{"model": "encoder-decoder audio transcriber", "spec_augment": false, "win_length": 512, "encoder_depths": [9], "encoder_stem": "single", "encoder_widths": [384], "decoder_norm": "rmsnorm", "decoder_activation": "relu", "decoder_fused_qkv": true, "decoder_inner_norm": false, "decoder_positions": "learned", "decoder_cross_attention_every": 1, "lr": 0.015, "nesterov": true, "gradient_centralization": true}
Rows from block 6 of the audio encoder of a small encoder-decoder audio transcriber, named by matrix and row number. Each number is 200 + 20 x the weight over its row's rms, rounded and kept within 0 to 999. All counts start at 0. After the name is the row's rms in percent of the matrix's.
Before each channel's rows are labels from the 100 clips, of 14976, where the channel reaches its highest value: "peak on" is the class under the peak. Only what is clearly more common there than usual is listed. The data: melodies that start on their tonic, played by one synthesised instrument.
# conv: width-3 conv (encoder.blocks.6.conv.weight, 384x384x3, each kernel summed), inputs 128-191

peak on: F#4
conv.366,073,183,234,198,202,208,222,213,218,199,201,213,217,216,198,182,158,218,191,153,223,210,206,177,194,187,162,228,242,195,249,210,175,172,207,180,176,221,184,222,187,220,239,213,217,196,188,203,191,228,198,190,191,182,154,186,193,172,236,196,205,191,204,213,209

peak on: F#5
conv.59,102,189,190,202,197,213,222,229,187,202,179,195,219,219,230,204,183,189,183,216,220,193,237,215,176,195,192,191,213,199,177,203,181,192,212,240,197,204,209,212,205,216,214,203,236,237,184,212,220,201,205,139,180,197,185,202,206,230,214,198,206,216,223,197,211

peak on: F#3; F#4
conv.267,105,200,240,206,175,211,203,165,168,221,229,226,211,165,192,197,214,165,197,208,163,164,170,203,195,204,228,208,195,220,194,220,228,221,204,221,196,175,223,204,225,211,214,238,174,219,229,178,186,217,187,197,218,177,209,212,228,203,191,214,217,194,192,177,193

peak on: B3; B5
conv.256,108,202,225,215,219,180,226,185,171,200,207,223,207,218,183,202,174,199,238,169,180,214,228,225,170,213,201,197,220,209,208,200,178,185,190,193,176,209,207,179,201,230,212,185,184,181,196,230,207,188,185,235,182,188,195,189,181,169,209,205,177,191,222,201,221

peak on: no note
conv.364,102,200,194,223,225,188,237,204,244,153,207,208,184,214,223,190,220,199,216,212,232,204,210,201,214,213,190,242,208,208,181,196,182,214,190,210,151,217,198,197,188,192,192,158,203,186,169,195,256,203,235,195,226,153,234,222,174,202,195,183,198,211,220,193,212

peak on: A5
conv.181,107,211,227,184,166,195,220,162,182,231,221,204,149,199,183,210,194,210,248,173,221,211,209,196,182,193,183,225,181,216,203,193,203,187,206,174,198,151,219,194,197,215,198,224,179,229,174,163,160,223,190,215,190,191,220,189,191,231,210,196,176,199,213,174,212

peak on: B4
conv.284,132,226,177,214,195,188,214,211,197,169,169,218,197,177,171,206,215,228,157,214,201,214,204,184,214,217,229,208,194,141,198,218,184,200,186,213,245,190,198,201,200,120,156,169,189,205,239,180,196,184,225,195,197,198,191,191,165,210,220,199,164,210,226,178,199

peak on: no note
conv.188,086,212,170,224,201,219,190,197,188,183,191,193,190,202,218,227,168,208,202,179,203,220,229,213,228,197,211,196,186,205,225,183,207,221,198,242,163,196,183,213,203,215,176,189,180,204,193,206,191,214,170,182,163,192,211,205,178,182,208,208,181,147,218,235,179

peak on: F5
conv.180,099,203,209,203,210,167,176,218,187,231,199,201,218,216,217,210,196,207,199,199,197,195,231,207,215,211,193,203,203,194,226,184,154,215,178,216,206,219,204,191,197,192,243,228,202,145,211,181,187,207,205,212,169,218,178,210,202,169,200,137,181,201,210,199,173

peak on: F#3
conv.141,106,180,216,238,201,213,181,192,251,247,226,216,167,180,182,212,201,181,170,214,184,158,195,209,205,201,211,178,198,185,198,189,233,202,210,229,191,207,182,168,209,208,197,174,234,215,228,203,193,213,175,200,207,218,194,229,171,226,245,167,199,190,206,204,192

peak on: G4
conv.285,096,196,194,150,188,215,203,158,182,203,162,223,205,210,220,192,224,185,240,192,214,203,197,192,203,196,242,197,216,209,221,182,197,205,173,230,194,191,216,217,196,175,189,193,184,168,238,202,184,219,218,200,210,216,147,174,179,176,166,219,187,194,191,213,191

peak on: G#4
conv.151,095,217,189,222,178,171,200,167,179,211,208,169,212,215,226,193,198,234,188,147,206,222,208,212,212,197,212,237,170,184,193,205,210,228,234,188,222,165,181,202,201,213,198,201,174,183,173,166,187,204,185,178,165,179,221,213,181,228,205,210,190,211,193,215,218

peak on: F#3; F3
conv.351,124,208,186,224,198,209,211,194,205,183,197,174,212,129,183,222,180,261,175,188,187,216,218,195,226,214,203,195,218,151,173,183,221,185,219,203,173,190,210,201,194,151,182,192,202,191,231,194,203,202,223,207,227,207,184,189,191,197,252,201,138,185,174,212,291

peak on: F#5
conv.295,103,179,229,207,206,202,196,228,173,171,189,185,205,207,180,193,188,212,187,223,177,153,204,168,159,224,214,164,220,209,211,189,211,170,191,228,232,179,168,177,164,215,208,217,215,176,268,229,213,189,191,219,213,191,199,188,177,180,166,216,205,167,207,241,208

peak on: F5; F3
conv.334,092,215,197,202,196,183,200,202,205,180,185,179,227,205,206,207,217,184,240,185,242,156,183,198,196,202,244,187,205,206,200,175,190,181,205,203,159,221,188,210,204,212,224,209,213,218,203,179,222,205,189,253,192,205,175,210,188,216,217,168,184,196,197,184,195

peak on: B3
conv.316,101,189,224,210,187,227,184,198,244,151,198,202,199,157,185,197,218,238,187,183,170,194,197,215,221,204,185,186,158,205,232,221,165,215,211,178,203,185,168,211,211,220,237,203,204,171,214,233,216,188,209,196,219,207,165,194,177,196,190,197,190,215,248,190,220

peak on: F#4
conv.360,099,200,199,229,215,203,186,235,210,152,196,226,207,172,185,185,202,175,206,181,190,202,189,215,197,203,194,238,212,216,196,162,200,236,232,201,198,186,233,196,191,197,208,189,200,209,167,171,208,195,229,174,210,213,205,222,204,217,180,196,177,200,214,202,234

peak on: C#3
conv.263,101,210,176,202,199,225,204,221,240,193,210,210,222,196,167,188,188,226,217,174,219,208,211,218,174,206,204,197,184,210,190,172,201,207,182,210,208,186,219,205,198,194,199,186,184,230,189,183,203,164,222,192,156,190,214,207,198,214,204,182,219,228,191,220,192

peak on: A5
conv.23,105,184,190,197,178,204,224,190,187,242,219,200,206,214,204,205,191,219,200,176,209,207,210,195,199,179,190,180,227,219,224,186,179,195,167,231,212,213,191,193,205,221,243,227,209,192,189,196,178,190,202,219,188,171,232,185,161,212,215,203,214,169,198,196,205

peak on: A4
conv.259,077,210,184,162,200,180,221,200,154,219,213,177,225,183,199,179,216,219,205,240,195,180,202,196,208,190,227,201,214,195,179,191,200,223,203,197,197,168,201,188,235,218,179,246,192,202,173,224,207,198,183,211,225,215,204,247,196,226,202,203,171,212,194,195,208

peak on: F5; F4
conv.31,104,204,216,176,206,196,197,174,206,215,220,208,181,221,209,210,191,187,211,205,226,192,216,200,232,191,221,189,215,187,182,213,205,191,224,190,199,205,193,194,201,205,190,205,161,201,170,151,215,197,234,247,168,202,181,164,187,246,175,182,211,205,234,189,194

peak on: A5
conv.280,098,228,204,224,186,212,193,192,202,144,212,198,207,213,191,222,222,165,201,210,199,209,209,191,191,215,202,228,199,223,205,204,179,197,202,177,207,205,201,214,193,206,177,206,191,202,191,253,198,175,213,214,234,207,176,177,181,177,195,221,205,202,173,205,206

peak on: A#5
conv.13,086,199,215,219,168,188,161,197,170,213,193,230,224,223,165,189,193,186,205,169,205,200,192,183,235,178,170,192,194,218,204,217,194,179,145,230,180,202,197,225,207,184,186,191,218,197,200,231,199,191,238,213,189,227,198,204,188,174,199,207,173,201,192,203,213

peak on: C#4
conv.283,117,191,166,209,214,200,213,200,194,160,169,208,194,170,229,214,236,178,223,196,201,190,198,218,219,233,191,189,218,228,223,209,177,198,172,192,180,190,203,215,207,195,198,168,224,190,172,230,145,197,205,199,179,175,207,180,168,189,189,225,195,220,150,209,260

peak on: D#4; D#5
conv.348,093,208,198,195,229,210,201,200,174,203,206,167,195,210,234,205,177,182,220,179,205,245,216,221,222,201,195,182,186,196,188,202,215,199,190,192,184,240,174,209,183,222,203,178,186,172,213,199,236,161,237,211,205,179,195,248,218,220,216,173,205,201,157,192,211

peak on: D4
conv.231,093,230,213,234,193,208,181,166,181,190,201,214,194,237,196,217,187,213,187,182,197,168,186,178,226,196,184,191,173,217,191,224,220,211,207,251,217,187,200,227,194,211,169,186,185,201,200,178,191,219,168,196,200,174,231,237,214,195,196,172,190,222,194,169,183

peak on: D#4; D#6
conv.276,098,204,178,164,188,162,170,230,200,195,208,217,187,200,166,204,208,187,225,217,206,186,198,234,245,185,213,221,198,196,171,204,195,200,179,188,198,193,212,218,211,188,199,179,183,198,241,224,177,189,223,187,189,157,228,199,205,185,216,180,170,223,222,228,222

peak on: D5
conv.304,102,205,194,168,181,172,208,190,190,205,162,226,185,203,172,224,184,184,229,218,188,212,184,214,217,215,198,208,181,217,215,196,216,201,185,191,206,217,200,237,197,210,191,225,186,176,192,203,177,221,211,248,211,222,200,199,197,208,192,199,219,189,176,226,171

peak on: D4
conv.206,079,235,194,161,217,220,205,164,221,237,161,182,210,214,245,210,192,217,173,189,213,192,189,222,169,224,211,216,178,223,185,209,237,184,158,211,208,187,218,210,194,227,189,204,218,170,188,189,204,168,212,209,192,232,216,204,203,201,171,232,179,210,198,161,228

peak on: E4; E5
conv.189,093,185,186,197,200,221,196,181,217,196,175,177,198,175,203,202,185,262,185,201,214,209,230,218,214,186,224,196,179,176,202,181,206,225,208,216,191,215,217,210,191,187,203,202,209,210,226,221,198,182,201,241,183,176,214,215,187,175,208,190,217,208,174,195,195

peak on: C#5
conv.36,096,190,206,189,210,206,181,256,211,169,198,181,180,234,155,245,159,191,208,192,208,171,186,226,195,179,170,187,185,220,193,212,193,181,197,183,163,198,224,216,194,183,221,176,169,174,168,170,214,166,211,144,200,200,188,210,188,229,224,185,194,204,176,221,215

peak on: F#4
conv.254,098,195,160,228,193,170,174,207,243,198,219,209,204,208,192,210,173,173,236,216,231,194,215,177,200,197,183,191,198,182,213,167,221,178,206,251,209,217,176,206,198,194,235,225,218,201,201,177,200,164,242,185,224,195,214,218,167,184,202,236,193,219,217,216,183

peak on: D#4; D#3
conv.230,101,195,220,193,197,173,206,186,207,253,215,165,178,171,186,203,184,167,192,192,216,242,195,206,233,224,205,215,185,216,225,201,175,201,191,235,227,198,222,223,190,191,210,199,167,240,197,174,199,200,195,178,215,162,167,214,193,155,209,205,218,204,240,224,217

peak on: G#5; G5
conv.76,098,211,201,226,173,150,201,212,213,166,178,188,150,204,189,187,228,206,227,209,193,212,219,198,185,190,200,200,206,234,186,225,197,221,194,163,175,228,207,222,211,239,194,201,227,223,179,193,201,197,223,184,231,187,175,196,204,183,160,197,201,217,181,192,185

peak on: C#4
conv.120,104,224,201,183,195,171,238,179,167,213,188,168,212,187,196,242,166,163,189,170,234,200,217,187,174,162,217,220,235,210,207,189,194,217,170,173,219,199,209,203,205,171,194,161,201,226,233,182,190,196,206,180,187,211,204,206,196,209,179,209,210,216,229,177,218

peak on: C4; C5
conv.253,095,197,184,162,178,223,203,199,179,195,179,206,207,245,216,204,185,194,180,190,216,182,245,169,246,180,232,206,220,228,213,209,167,196,193,203,202,190,213,191,199,205,229,208,187,210,217,209,181,176,223,190,215,151,185,150,160,191,203,205,236,156,228,196,181

peak on: A4
conv.165,102,197,215,168,201,199,235,228,210,191,194,231,199,247,189,211,172,251,194,215,174,204,198,203,167,173,231,217,217,208,217,206,218,222,226,171,226,196,186,197,223,156,216,213,213,165,219,177,203,196,200,222,199,240,218,191,213,215,212,182,218,214,191,169,215

peak on: A4
conv.39,097,177,211,202,165,232,216,247,195,199,170,198,211,189,179,212,208,194,195,218,159,202,193,215,229,202,172,197,208,226,200,226,206,214,206,171,173,222,191,198,235,219,162,209,198,222,175,241,188,197,186,179,180,185,199,225,204,231,195,195,223,223,183,196,224

peak on: G#5
conv.208,102,219,200,216,210,192,197,214,213,193,208,218,205,201,192,179,203,197,240,190,184,202,232,213,200,209,212,201,191,163,192,208,196,212,230,215,225,228,204,223,210,222,224,166,158,214,188,151,208,197,222,220,219,245,201,146,208,183,160,191,184,161,215,181,214

peak on: A#4
conv.197,105,215,201,199,215,171,207,209,224,154,169,200,213,249,215,190,181,231,199,179,216,205,206,178,171,185,208,228,179,221,212,181,188,204,188,192,183,205,165,209,236,196,220,209,198,190,251,168,156,231,194,199,189,211,215,195,151,191,190,201,177,205,200,202,177

peak on: F4
conv.134,098,213,194,225,221,166,201,219,177,191,228,194,193,211,178,199,164,224,245,189,209,230,223,209,162,211,205,166,198,186,234,181,177,189,169,177,234,188,193,233,210,182,212,205,190,227,189,173,206,180,202,199,203,229,175,226,168,176,190,211,202,167,190,192,181

peak on: D#4
conv.152,120,197,155,198,216,218,184,214,187,142,206,185,209,226,250,191,203,205,197,213,197,201,220,193,197,195,218,195,213,181,172,196,215,206,205,172,235,197,210,210,213,141,187,238,268,206,189,214,107,210,200,203,193,218,187,230,193,197,139,210,200,189,203,199,232

peak on: D3; D#3
conv.241,122,218,220,210,140,180,230,178,197,229,196,201,201,190,100,186,176,171,215,192,179,203,199,202,207,188,223,222,216,209,216,208,204,224,187,237,225,184,207,210,182,195,199,185,160,203,193,172,233,208,216,188,194,180,195,202,229,201,214,197,218,218,204,193,248

peak on: no note
conv.239,101,228,229,199,236,200,225,205,169,192,196,181,201,183,207,207,171,176,195,188,203,207,198,203,186,201,223,193,201,219,201,209,192,192,211,232,197,187,217,225,216,167,180,177,190,182,182,192,220,190,233,205,194,184,193,204,187,183,205,178,177,178,209,205,244

peak on: C#3
conv.265,098,217,205,195,239,216,222,193,193,233,192,196,230,218,189,190,198,191,202,136,210,185,218,194,187,217,196,185,223,190,207,209,199,187,171,193,198,205,196,213,222,202,202,212,205,255,217,225,204,192,213,159,179,149,209,156,200,227,206,216,206,222,183,223,247

peak on: C6
conv.262,095,195,184,200,258,180,175,183,193,158,215,223,205,198,235,198,209,191,198,180,171,216,204,177,206,203,181,203,181,179,212,190,164,208,218,200,218,202,209,226,236,217,240,228,212,225,246,216,200,190,201,210,193,212,196,185,184,215,161,168,205,206,219,204,233

peak on: F#5
conv.248,096,188,211,181,222,201,193,196,184,219,206,197,186,229,186,227,204,195,194,211,218,230,200,229,237,175,169,199,206,210,225,209,189,201,192,211,227,190,203,198,178,239,179,200,206,181,213,160,197,225,233,228,192,236,189,206,192,219,201,197,185,198,207,202,177

peak on: E5
conv.323,106,207,199,192,237,185,220,208,210,212,174,208,198,214,200,223,205,186,184,226,197,196,198,167,214,198,219,221,190,194,205,204,182,214,224,201,154,239,190,206,227,185,198,186,202,237,152,188,183,183,225,193,196,190,192,189,207,178,188,195,217,228,152,191,156

peak on: E5
conv.22,102,194,212,204,239,205,187,195,161,223,170,186,171,230,192,193,231,216,176,221,195,204,201,234,215,207,161,197,207,204,194,201,192,198,185,211,225,147,194,236,205,231,186,197,178,191,198,187,216,240,163,183,224,200,219,197,167,192,180,190,201,196,212,202,200

peak on: E4
conv.286,099,198,205,192,234,176,217,218,205,186,205,223,188,195,237,199,180,200,198,184,163,200,181,204,183,199,187,227,224,206,208,181,196,224,184,197,180,161,231,226,208,211,188,207,187,175,205,187,232,196,197,215,226,180,191,204,215,191,194,209,202,217,225,181,216

peak on: A4
conv.104,100,208,207,186,170,200,227,183,196,200,204,210,203,219,192,188,203,231,150,213,238,208,205,207,211,177,201,204,182,194,192,217,214,248,209,193,206,189,197,208,207,196,142,201,190,205,227,170,169,185,171,205,199,182,205,207,192,172,201,201,232,212,210,207,215

peak on: C#4; C#6
conv.196,093,222,186,206,159,227,191,205,203,222,249,201,202,181,200,189,204,188,231,193,187,238,200,178,205,199,208,234,219,206,206,201,200,204,237,193,176,189,213,203,180,170,195,232,148,182,201,198,195,216,216,214,186,179,185,198,204,200,166,212,185,200,183,191,231

peak on: B4
conv.95,097,206,215,241,246,151,162,214,184,213,181,209,177,203,174,212,199,213,228,169,221,211,183,202,204,189,169,202,208,237,207,217,186,218,212,201,210,197,219,201,176,192,254,256,180,173,204,182,204,213,187,176,191,171,206,222,191,202,210,196,181,187,197,167,227

peak on: A4
conv.291,101,193,208,222,211,216,215,163,211,209,215,231,187,166,205,192,186,214,200,201,218,234,189,192,215,189,186,234,205,236,185,209,169,189,204,186,191,197,233,188,192,186,200,190,204,216,180,193,184,215,175,177,207,172,193,221,180,211,163,197,201,233,197,191,203

peak on: G4
conv.204,098,208,189,231,185,211,224,189,197,193,161,195,204,209,189,227,243,230,205,198,189,179,190,175,208,211,184,202,181,196,188,226,206,193,224,173,215,185,171,193,204,180,216,189,212,201,210,184,220,208,188,212,203,226,176,192,217,177,173,213,166,204,190,173,215

peak on: F5; F4
conv.279,099,188,221,192,216,192,207,203,239,229,219,194,226,196,233,216,198,165,191,186,228,224,228,214,235,218,221,226,199,173,196,198,167,224,183,237,196,216,210,210,192,165,241,197,205,197,200,194,201,186,217,203,183,204,211,207,197,245,199,201,176,202,214,204,146

peak on: F4
conv.381,109,189,209,183,189,175,181,183,199,213,190,212,181,201,196,188,188,184,210,195,216,201,195,162,205,190,196,182,252,204,207,182,213,199,217,214,186,233,191,204,202,221,200,221,170,228,201,231,171,184,201,211,180,225,249,184,210,188,191,196,211,190,206,178,189

peak on: F#5
conv.161,110,209,209,184,214,159,197,209,209,217,220,216,212,191,187,208,196,195,210,176,199,220,229,172,165,204,229,186,229,211,225,229,195,202,203,246,179,204,188,200,199,235,205,174,207,222,169,207,222,198,191,217,173,198,216,174,202,188,202,206,205,221,205,186,216

peak on: no note
conv.377,103,213,167,175,218,183,205,175,205,219,213,225,193,193,221,193,186,200,178,199,178,198,174,160,229,190,183,255,193,263,191,178,180,231,240,194,190,217,203,201,193,251,205,239,214,183,200,224,207,176,212,208,159,170,229,207,212,200,156,192,203,231,178,192,166

peak on: G#4
conv.81,101,191,115,194,232,156,213,180,212,159,228,225,185,187,243,241,187,213,187,189,218,237,193,200,217,212,196,208,183,205,184,212,205,193,225,196,192,193,169,195,181,206,204,246,214,180,200,205,205,205,206,186,204,169,217,189,213,164,131,220,191,209,209,193,201

peak on: A#5
conv.113,107,210,167,208,167,143,209,185,178,203,198,209,172,193,203,217,182,204,218,217,207,206,196,189,197,223,205,190,206,214,177,232,195,225,208,178,197,207,223,214,189,206,143,200,223,195,186,208,188,211,232,244,207,201,219,189,191,168,189,194,209,214,175,180,155

peak on: E4
conv.42,105,194,155,199,219,187,229,178,179,121,201,215,211,183,238,244,211,253,169,214,213,229,223,217,210,175,181,179,240,219,203,202,204,185,219,187,192,162,187,211,204,188,192,229,244,221,208,176,139,218,183,198,206,192,191,207,206,196,131,193,214,215,181,212,257

peak on: D#4
conv.75,101,174,234,196,201,225,209,196,190,183,193,219,177,211,201,200,217,195,193,239,199,212,176,200,205,202,214,208,225,198,197,204,211,216,177,199,176,215,207,201,199,186,187,236,219,221,201,173,194,200,178,146,205,206,211,201,174,225,217,205,194,199,179,217,180

peak on: A#5
conv.16,111,209,206,179,230,196,191,166,242,212,193,221,199,205,186,195,197,197,193,206,235,228,187,221,187,178,203,208,166,203,201,191,227,227,187,249,158,217,219,217,205,200,185,231,202,183,190,185,191,176,200,193,214,189,186,189,207,261,222,218,215,210,221,220,208

peak on: D4; D#4
conv.331,110,193,189,187,124,217,179,229,187,178,207,155,192,206,181,208,195,204,175,219,187,190,203,215,240,198,202,188,148,204,202,194,220,197,198,190,198,164,190,209,212,197,189,211,229,212,190,216,192,183,236,196,209,189,188,213,176,223,201,202,206,220,163,189,166

peak on: C#5
conv.80,119,216,206,202,191,171,235,206,201,191,183,209,217,214,184,180,209,196,201,199,201,177,217,204,199,203,197,214,186,202,212,181,167,220,189,173,208,222,186,207,198,196,219,191,224,218,198,212,209,214,191,173,181,203,156,203,199,164,188,229,166,216,142,195,206

peak on: B2; B5
conv.51,098,223,204,209,136,141,217,186,186,170,191,202,202,222,172,216,189,208,179,174,208,207,188,200,210,200,204,192,168,208,192,200,197,210,195,171,169,218,189,192,206,217,154,213,215,195,208,247,218,192,172,194,212,177,184,206,186,215,173,198,195,179,178,208,174

peak on: F4; F5
conv.321,091,194,183,191,190,196,200,178,181,236,197,193,174,187,181,177,235,211,186,208,217,238,203,221,208,204,203,221,235,199,208,181,198,198,194,189,202,140,204,207,207,192,181,252,198,218,182,183,166,206,209,243,164,254,195,190,218,197,183,196,206,208,185,211,212

peak on: G4
conv.58,094,202,194,217,191,190,190,181,187,210,192,203,222,173,155,233,183,196,171,201,195,193,187,207,251,197,206,187,161,169,244,191,232,186,156,198,192,176,175,218,221,160,193,190,208,229,201,164,184,186,192,209,221,195,186,202,203,164,226,208,224,206,171,201,183

peak on: B4; A4
conv.270,112,215,140,214,207,170,191,200,256,191,204,213,196,188,214,223,198,202,184,190,187,214,194,231,215,194,214,215,203,220,186,209,186,220,203,176,180,205,209,184,189,156,183,265,150,209,234,196,217,215,207,193,229,189,209,143,203,209,136,228,218,199,224,217,168

peak on: G#4
conv.271,104,207,185,196,220,208,197,170,210,181,190,183,220,214,181,195,189,246,186,197,172,173,212,184,180,204,236,203,193,227,202,166,206,212,201,173,179,195,196,190,211,217,223,224,232,184,186,198,192,191,203,209,196,206,206,231,204,196,188,177,204,174,145,202,181

peak on: G#5; G5
conv.74,105,222,217,202,168,214,195,202,234,205,189,221,182,207,237,215,203,212,228,197,245,191,208,207,203,202,239,186,194,199,186,203,212,193,219,257,210,175,179,222,166,235,190,187,195,211,240,161,191,161,193,214,186,233,241,207,201,213,199,217,214,181,212,202,184

peak on: A5
conv.61,112,184,208,209,184,151,214,208,221,191,189,216,213,170,181,212,199,187,203,203,210,201,206,206,195,198,219,206,198,195,188,207,193,184,173,204,187,156,241,208,216,191,181,187,202,212,162,199,213,200,198,189,198,202,203,204,194,224,185,206,195,223,167,196,198

peak on: G#4; A4
conv.298,102,233,194,204,180,208,194,212,201,208,213,207,208,187,214,237,206,222,224,191,199,208,226,182,208,157,248,207,212,238,187,194,176,204,208,184,222,224,223,201,175,193,195,206,225,206,188,209,161,209,180,221,181,210,189,207,186,228,166,202,191,207,231,170,143

peak on: F#4; F#3
conv.166,102,202,205,218,212,202,218,196,177,169,189,221,181,191,240,219,161,187,164,186,201,222,211,212,212,212,210,205,217,200,209,196,210,183,214,256,219,190,206,212,177,222,197,157,164,190,213,165,207,198,213,210,178,205,182,176,175,164,186,192,200,177,222,175,216

peak on: F#4
conv.273,105,193,186,178,196,188,212,229,215,179,197,224,209,203,201,198,206,210,196,176,242,221,210,181,227,179,206,204,165,190,213,202,168,189,206,234,214,169,198,217,191,175,188,211,180,132,198,224,166,200,209,183,172,200,165,171,226,218,200,222,209,232,189,193,226

peak on: A#3
conv.287,098,214,185,199,192,182,220,170,178,184,224,196,195,208,217,207,209,166,181,165,216,209,196,219,207,169,218,172,214,195,188,203,214,212,198,204,219,195,198,183,170,187,203,236,165,221,193,204,238,243,200,207,211,205,168,201,192,215,239,221,199,183,189,212,220

peak on: G4; G3
conv.47,105,208,188,200,197,184,217,226,215,138,212,210,179,186,179,210,199,225,191,200,220,188,209,199,209,178,178,217,217,176,214,218,220,186,170,170,223,154,214,214,199,202,198,221,185,174,234,160,187,194,181,235,188,203,200,219,192,158,170,188,184,194,207,171,189

peak on: B3
conv.344,093,189,196,181,181,196,165,224,211,177,221,201,175,209,224,167,147,202,227,206,218,238,208,179,210,202,169,220,190,188,163,186,171,204,172,194,176,195,217,189,205,255,186,203,185,227,195,230,198,159,218,182,177,190,200,203,213,224,195,197,208,227,185,239,221

peak on: A5
conv.201,102,207,223,187,226,194,181,184,190,212,197,202,185,238,187,195,208,173,171,207,220,177,217,186,185,200,186,187,206,214,204,219,184,196,197,219,220,173,191,199,220,192,171,199,208,218,204,234,195,192,174,253,176,208,222,201,174,196,215,204,237,191,189,243,189

peak on: A#4; A#5
conv.332,109,193,218,222,199,185,199,204,203,198,196,192,185,200,219,193,174,222,203,204,200,162,213,202,237,209,171,193,157,208,192,154,215,209,214,184,244,197,209,208,212,186,176,216,212,197,177,203,208,198,196,229,199,226,225,206,197,194,219,170,191,229,218,162,225